config = dict(
    train_examples=295000,
    norm_position='pre',
    mlp_ratio=6,
    patch_size=[2, 2],
    widths=[96, 192, 384],
    optimizer='adamw',
    epochs=27.2,
    weight_decay=0.1,
)
Rows from block 5 of a small multi-label image tagger, named by matrix and row number. Rows with one number belong to one neuron. Each number is 50 + 15 x the weight over its row's rms, rounded and kept within 0 to 99. All counts start at 0.
After each neuron's rows are labels from the 100 images, of 14848, where the neuron reaches its highest value: "top examples" is what is common among them; "patch colour" is the nearest of a few named colours to the mean colour under the peak. Only what is clearly more common there than usual is listed. The data: fractals drawn by 1,000 iterated function systems, in grey.
# fc1: MLP up (model.blocks.5.mlp.fc1.weight, 1152x192), inputs 0-191
# fc2: MLP down (model.blocks.5.mlp.fc2.weight, 192x1152, transposed), outputs 0-191

fc1.263:64 69 39 77 53 35 63 67 63 54 50 19 52 64 42 53 16 57 75 59 75 52 69 55 44 39 56 40 43 56 61 37 43 76 44 51 77 72 39 31 64 42 43 58 50 46 38 62 29 46 70 64 38 52 57 62 42 43 59 93 30 29 30 76 51 57 44 41 37 79 42 53 74 58 25 55 50 64 45 48 58 41 55 12 35 67 39 34 00 52 70 36 54 45 59 36 64 33 52 47 56 73 69 54 39 52 49 41 70 51 50 19 36 74 44 42 46 32 35 24 48 51 63 70 42 64 59 49 62 58 62 43 70 41 42 53 29 78 46 75 45 44 62 48 63 62 38 26 63 52 46 32 73 22 19 40 72 74 49 48 53 60 63 58 50 56 62 61 51 61 56 56 60 60 41 52 55 61 30 19 30 52 59 57 41 59 38 73 58 69 49 57
fc2.263:41 44 53 36 75 53 42 46 36 42 25 49 62 47 24 54 48 34 53 56 44 54 38 48 61 45 44 46 71 56 59 44 56 51 59 57 63 46 84 55 60 58 47 54 45 57 49 36 42 57 45 51 58 37 49 41 38 61 44 45 62 54 69 43 49 52 59 60 52 39 63 48 49 47 55 40 50 29 45 46 42 57 45 53 76 50 64 65 43 42 31 59 44 62 39 61 45 53 43 47 48 48 57 45 99 47 72 69 55 63 50 52 50 45 49 49 36 51 55 69 37 44 39 56 42 49 52 44 63 57 55 72 00 53 40 56 49 47 41 92 68 41 54 47 46 55 59 49 46 37 65 63 43 41 77 00 35 99 50 51 64 61 75 39 37 74 50 29 50 48 47 46 42 40 53 54 52 47 58 53 43 60 36 48 70 55 54 40 64 52 47 38
top examples: dense
patch colour: grey

fc1.199:51 67 33 51 62 46 50 50 37 53 54 64 43 51 40 44 58 07 49 45 51 32 37 52 41 60 48 55 18 62 76 49 51 59 64 44 35 57 60 66 38 55 34 49 52 55 64 40 52 67 33 65 44 63 88 71 59 53 49 54 68 31 56 57 61 52 53 35 68 45 80 31 30 43 57 73 50 28 27 58 30 69 62 24 56 75 63 39 55 64 43 39 60 34 53 56 82 64 24 67 45 62 45 46 58 44 41 56 75 70 49 54 53 53 37 58 70 76 61 46 48 40 26 48 30 45 46 57 27 60 56 44 48 54 63 61 61 59 41 43 30 50 52 48 05 62 48 56 37 24 00 48 64 49 47 37 57 32 49 53 38 48 53 77 67 51 73 46 56 25 40 67 61 66 44 34 57 32 05 43 71 39 44 47 45 34 43 33 84 69 33 78
fc2.199:26 56 58 30 57 40 59 28 42 45 67 59 48 66 28 51 56 85 60 53 76 58 38 42 35 31 59 70 95 70 49 58 57 59 17 49 35 39 57 66 40 50 41 52 51 37 73 51 66 48 38 54 54 41 34 45 49 39 40 42 67 47 57 61 39 04 55 41 60 63 37 38 48 51 66 69 57 52 43 55 44 25 65 47 67 35 49 51 15 47 57 51 44 47 49 72 43 68 28 48 66 48 36 51 79 41 76 24 45 63 22 49 26 58 59 62 32 35 49 50 39 79 41 35 54 63 49 62 27 45 61 52 31 45 38 77 44 48 70 53 69 55 38 65 95 42 42 65 36 42 63 42 50 76 40 42 42 61 27 47 51 30 63 09 41 62 80 72 61 36 60 66 57 29 68 67 51 33 71 28 46 42 47 42 40 49 53 67 55 35 53 65
top examples: dark on light
patch colour: grey

fc1.98:46 42 22 43 61 48 51 34 70 55 66 35 59 27 32 50 29 42 42 18 51 67 69 65 65 40 82 26 37 42 52 62 61 25 38 28 86 47 50 43 36 50 68 72 43 84 44 57 51 25 61 48 54 69 59 54 39 29 42 43 54 54 33 54 49 22 57 57 51 59 37 74 76 40 48 48 31 65 67 48 37 56 51 46 33 55 16 63 41 53 55 52 41 47 45 36 32 86 63 64 57 53 49 53 75 33 54 45 61 53 43 31 51 46 53 33 25 45 45 20 18 37 44 53 58 68 49 55 50 64 34 61 66 53 38 62 37 45 34 62 50 76 48 39 40 50 48 45 53 33 39 44 24 39 49 12 33 53 41 87 45 62 77 56 30 28 83 59 42 60 48 25 45 66 39 40 22 63 51 51 50 53 88 47 76 52 41 60 46 56 42 75
fc2.98:46 65 33 41 55 46 35 56 42 47 61 56 53 40 40 62 50 25 60 28 61 44 54 52 55 45 43 50 54 20 45 43 44 60 52 38 58 63 53 42 81 51 71 57 66 44 50 70 28 60 37 31 57 54 57 40 67 45 66 55 60 32 48 57 45 31 34 50 34 62 37 31 39 38 63 59 46 68 75 42 32 46 62 49 27 50 62 79 37 51 45 43 78 55 56 54 29 25 66 61 49 39 58 29 99 77 60 41 45 51 45 34 50 35 48 48 46 35 74 47 29 52 42 63 58 68 75 62 48 65 37 52 39 55 42 49 72 54 54 79 51 58 42 13 68 41 34 25 71 52 37 36 75 45 64 06 45 27 70 72 54 78 71 91 30 35 58 38 34 43 52 15 37 51 34 50 34 76 67 46 27 52 63 44 56 46 40 59 50 54 59 34
top examples: dense
patch colour: grey

fc1.76:55 40 58 63 46 62 44 46 43 34 59 50 38 46 42 49 47 49 25 43 32 38 27 57 45 75 73 35 37 32 62 37 37 37 76 47 34 80 65 34 77 54 35 30 68 77 58 56 51 43 23 38 44 44 95 41 74 71 62 54 41 48 49 37 58 61 34 55 45 40 70 30 69 50 61 47 45 50 51 41 60 70 32 19 34 79 78 53 57 57 46 40 82 44 63 54 82 11 65 57 15 49 68 49 58 73 51 53 29 39 60 49 62 43 40 38 77 43 63 60 43 62 60 45 34 39 67 38 47 48 47 46 45 52 57 40 72 65 35 50 21 55 46 41 23 56 45 34 54 70 23 47 71 30 63 61 45 50 58 56 56 61 38 64 48 73 34 31 52 45 50 48 45 51 56 13 45 61 23 63 39 53 38 57 46 29 49 27 70 82 38 31
fc2.76:42 64 71 29 42 49 63 43 53 60 36 61 38 65 47 51 32 69 68 47 60 52 31 45 59 49 22 55 81 62 39 31 57 70 08 57 47 53 46 46 40 45 54 28 49 47 53 45 54 45 46 70 70 63 34 58 54 32 38 41 67 39 53 80 39 27 43 41 49 51 40 43 52 50 61 58 51 65 37 63 38 33 73 80 71 43 63 58 45 32 50 42 38 50 51 56 25 60 30 63 73 61 42 61 93 52 93 77 39 65 33 73 26 53 52 51 47 29 48 41 46 51 32 48 93 57 38 58 54 42 40 36 47 51 57 40 46 44 55 42 74 59 61 66 99 34 64 55 53 23 69 42 44 71 43 68 67 62 48 57 57 37 61 47 45 43 68 64 54 45 50 60 30 30 81 60 51 31 89 43 69 57 49 47 50 62 47 40 35 23 37 58
top examples: two maps
patch colour: grey

fc1.345:65 38 37 52 56 38 32 41 44 39 48 61 50 37 40 53 53 45 65 44 44 30 52 93 65 32 62 49 58 42 57 70 27 49 55 67 44 54 41 53 46 84 53 75 57 69 48 46 35 50 52 55 50 46 82 60 52 32 54 48 45 57 56 47 33 58 39 54 62 36 53 59 53 63 31 44 00 37 57 71 71 28 70 26 38 20 63 53 60 81 59 52 69 73 58 60 57 30 63 52 39 52 48 32 51 59 43 47 52 41 47 52 60 17 51 39 42 75 57 61 50 22 58 77 34 48 38 39 27 71 61 40 32 67 52 27 63 54 35 63 43 32 41 15 41 44 61 46 49 72 16 58 52 32 43 39 47 42 68 55 49 45 36 43 44 50 42 75 19 50 34 32 48 67 62 66 44 54 39 53 65 58 36 68 55 37 29 67 69 87 24 23
fc2.345:45 53 49 42 63 57 40 56 51 46 75 48 47 46 93 57 44 43 28 47 40 34 43 45 42 58 46 47 33 46 47 42 43 45 66 54 56 63 59 59 57 48 65 51 63 52 66 57 54 53 51 39 44 24 60 41 55 62 62 44 62 56 13 44 69 71 59 70 33 40 58 60 49 65 63 49 53 32 47 48 73 66 34 38 61 50 25 15 45 47 55 57 55 36 59 46 68 37 59 64 36 45 64 43 00 46 39 59 88 56 62 41 63 61 44 61 54 62 43 54 48 55 70 45 40 36 49 51 56 57 58 40 37 44 55 66 60 29 44 76 34 48 39 45 25 59 43 36 51 43 49 62 58 41 71 24 43 57 34 46 58 70 00 41 64 53 39 37 46 48 48 48 91 99 26 41 54 54 40 35 40 48 58 56 31 52 42 63 44 51 50 67
top examples: sparse; two maps; dark on light
patch colour: grey

fc1.105:57 23 70 55 50 36 38 37 48 49 65 63 52 49 21 43 48 69 18 31 47 25 44 46 42 44 57 54 61 49 41 38 54 30 65 58 34 50 42 31 76 39 47 20 77 53 65 50 67 39 36 71 46 62 45 43 59 61 88 37 65 12 64 34 55 55 51 44 69 53 45 41 58 47 59 60 53 79 48 46 71 59 51 53 31 62 56 72 60 36 59 22 83 53 34 67 72 23 28 62 21 59 40 59 99 62 51 44 52 45 42 62 35 31 51 53 44 45 70 63 37 54 64 50 78 54 42 58 58 35 31 52 34 64 37 43 67 32 52 62 43 54 58 64 56 17 47 45 49 70 60 47 50 54 50 46 31 34 49 73 53 45 42 46 39 38 62 30 70 04 59 61 04 41 46 47 47 37 66 56 68 55 46 56 59 34 60 66 43 45 51 31
fc2.105:62 30 34 44 51 34 35 48 41 40 63 39 61 45 22 58 77 28 52 34 64 50 70 39 39 32 79 38 31 40 35 89 64 34 37 54 75 53 68 72 48 28 55 82 53 47 28 46 22 57 55 37 42 55 61 41 41 30 39 75 28 37 33 47 40 40 61 76 81 47 33 53 52 56 34 38 61 52 54 62 52 30 47 41 37 40 40 42 19 56 55 30 55 60 29 43 54 46 68 67 50 39 63 47 69 58 30 38 53 46 50 28 76 49 72 54 46 79 47 60 56 53 44 54 19 74 52 47 16 78 73 50 60 46 47 53 23 60 30 79 64 39 58 44 19 57 35 31 22 51 39 67 73 25 59 25 57 69 50 58 23 66 52 58 43 67 44 46 35 40 50 50 72 60 38 61 57 62 26 44 36 37 51 53 39 43 35 51 43 50 69 54
top examples: dark on light
patch colour: grey

fc1.174:44 46 68 45 67 53 48 34 34 66 60 61 65 45 51 66 34 46 65 40 40 49 50 57 36 68 40 62 64 55 41 37 04 24 46 35 55 66 42 49 61 85 73 25 42 51 49 75 47 55 49 36 49 51 71 39 60 60 52 16 54 37 50 45 65 46 39 37 37 60 58 43 47 40 57 53 50 51 76 64 44 72 46 23 38 69 68 72 53 49 46 39 66 55 83 51 71 37 68 37 36 63 54 37 65 68 49 36 60 48 49 51 56 31 59 36 55 32 50 48 29 37 39 56 70 49 46 33 33 48 11 52 39 53 55 45 59 64 47 54 31 72 40 52 63 42 56 50 99 39 01 28 48 56 48 51 51 59 56 73 99 50 47 38 38 37 64 32 28 52 33 38 43 47 35 10 19 58 60 56 49 65 45 54 66 38 49 50 41 77 47 39
fc2.174:69 35 42 55 58 44 47 76 22 43 51 55 39 40 51 46 35 71 48 39 58 36 74 53 70 43 40 38 92 68 50 22 42 72 49 74 50 57 42 68 48 52 26 23 56 61 43 36 40 35 50 82 61 33 48 64 45 44 57 65 59 52 31 57 60 48 31 48 38 76 35 52 66 45 43 53 42 57 16 58 37 42 58 62 61 35 56 45 49 52 50 47 53 73 65 73 39 51 23 58 64 37 58 72 85 57 76 71 14 72 57 50 55 51 39 55 49 51 55 61 77 48 37 61 58 52 31 67 52 44 50 35 53 69 42 25 65 43 53 49 64 26 73 72 70 56 67 56 52 52 66 77 34 51 72 06 47 58 66 63 64 40 71 74 62 77 42 58 61 34 49 75 60 29 64 45 71 25 48 62 78 33 35 61 67 51 52 37 44 41 31 43
top examples: three maps; dense
patch colour: grey

fc1.361:54 16 80 33 51 15 30 51 32 63 71 66 51 44 28 53 71 75 29 31 54 09 29 59 34 47 50 54 41 52 45 66 41 35 32 34 40 37 48 39 54 60 49 59 65 50 77 44 51 47 28 48 41 82 55 43 46 63 54 35 65 28 54 32 75 67 72 41 69 51 64 38 35 34 42 70 39 53 71 57 30 63 37 38 42 70 64 68 50 58 52 06 65 59 41 58 66 33 39 59 65 68 53 39 78 43 42 62 65 42 36 59 33 43 61 56 46 78 53 65 24 46 57 27 63 63 54 63 31 56 44 34 33 46 44 76 27 36 32 51 52 68 47 46 76 45 60 39 55 56 14 59 66 48 55 51 35 43 35 70 51 51 65 29 42 48 79 19 38 20 38 36 33 65 74 47 45 38 60 55 67 39 43 51 45 38 40 50 45 54 46 47
fc2.361:51 62 46 48 81 56 45 60 35 42 71 53 65 30 43 31 28 47 61 24 65 55 64 56 60 38 46 51 83 43 66 29 73 35 61 25 65 66 50 59 61 48 84 39 54 72 53 82 43 41 54 32 64 48 84 44 55 69 59 40 64 51 39 42 31 48 46 67 27 60 56 45 71 57 67 56 37 64 62 50 50 51 74 33 37 70 57 64 29 61 56 57 66 67 57 64 51 29 71 79 27 51 75 25 95 62 87 60 44 65 35 59 62 48 29 51 39 31 70 55 29 52 35 74 59 64 65 55 38 51 57 40 62 53 48 60 76 58 48 83 48 64 42 31 56 36 38 30 50 47 51 56 64 31 52 34 55 28 57 76 43 70 60 63 37 47 61 59 19 54 63 27 47 56 54 23 54 56 67 38 52 56 55 48 51 57 47 77 67 67 42 33
top examples: two maps; dense
patch colour: grey

fc1.537:45 49 28 52 38 41 36 45 35 09 40 67 51 40 51 33 55 67 37 46 38 42 46 57 84 24 65 35 16 51 43 53 52 52 25 38 56 38 38 58 46 58 39 53 35 23 55 29 78 66 52 51 56 34 34 74 60 59 51 55 28 50 47 41 53 41 14 78 35 55 43 50 56 39 52 67 46 57 57 36 39 71 96 42 46 43 49 64 38 51 47 44 59 47 40 45 64 39 50 45 39 69 71 62 59 40 71 77 28 24 21 74 79 48 49 49 56 25 48 50 55 53 44 29 43 63 29 63 42 45 30 34 53 56 76 38 58 04 48 67 56 55 49 39 22 43 35 43 55 65 60 25 55 47 50 71 72 34 46 52 52 52 52 41 30 59 41 60 52 68 50 45 39 70 45 53 43 24 50 47 63 26 67 72 40 40 58 28 47 56 59 98
fc2.537:58 49 70 44 56 51 57 53 52 78 58 28 38 71 60 61 54 25 54 49 52 49 60 48 20 52 37 53 99 40 44 44 60 39 66 59 39 35 45 57 62 54 64 48 45 85 49 49 35 43 42 49 51 62 62 53 45 55 50 49 53 37 36 41 32 71 38 45 47 70 53 48 29 55 49 59 57 57 38 47 60 43 50 57 49 47 48 53 23 53 63 54 63 48 50 41 42 65 52 54 60 37 35 49 12 74 54 40 53 61 63 50 37 58 49 32 28 47 68 34 49 30 55 74 66 45 64 69 57 51 50 85 35 49 55 56 49 51 43 71 49 33 44 57 75 62 49 47 49 47 46 39 47 59 60 00 36 00 52 46 51 49 51 00 62 10 37 31 47 44 58 61 65 48 48 52 53 58 57 67 46 41 66 46 53 34 56 50 38 51 40 32
top examples: sparse; two maps
patch colour: grey

fc1.217:40 62 44 46 55 61 67 52 45 68 47 38 59 54 39 34 30 37 62 00 51 81 57 46 62 51 66 57 58 67 57 43 51 43 28 57 75 53 63 66 30 41 40 70 42 66 47 62 48 18 75 51 60 41 67 76 48 27 38 59 49 72 46 56 39 41 48 68 23 54 39 86 65 50 43 42 44 37 50 59 54 35 57 52 56 12 28 41 29 48 50 72 32 56 56 48 30 81 62 64 73 24 61 40 66 35 67 54 53 51 64 49 68 66 30 58 37 51 31 57 64 80 45 49 45 64 18 56 58 68 45 58 49 46 52 60 42 54 56 64 66 39 50 58 58 59 42 69 61 24 49 53 48 47 51 26 47 59 47 99 49 42 80 30 38 76 42 39 22 78 56 43 81 35 31 54 30 37 60 46 41 51 49 62 62 71 34 40 51 46 38 70
fc2.217:43 50 21 40 48 39 40 68 55 56 47 28 47 49 30 49 52 33 37 38 56 47 56 38 28 45 42 40 63 29 47 55 56 44 70 39 58 39 66 24 37 42 64 61 39 32 45 52 51 69 31 24 39 39 41 61 47 46 80 42 56 48 32 47 59 40 60 53 43 46 25 52 31 41 47 49 67 76 70 28 40 61 32 53 53 51 31 50 43 60 23 56 65 37 45 39 35 43 57 60 47 17 58 52 76 34 99 52 43 43 47 20 48 63 52 51 47 55 74 32 35 43 80 31 55 50 68 46 99 61 24 44 64 79 59 68 63 46 36 56 47 81 66 34 35 60 58 27 61 41 45 50 58 54 48 72 70 83 21 54 45 72 36 49 53 47 56 55 57 46 32 31 35 69 33 51 49 73 39 37 50 30 78 42 33 37 44 59 58 50 70 76
top examples: dense
patch colour: grey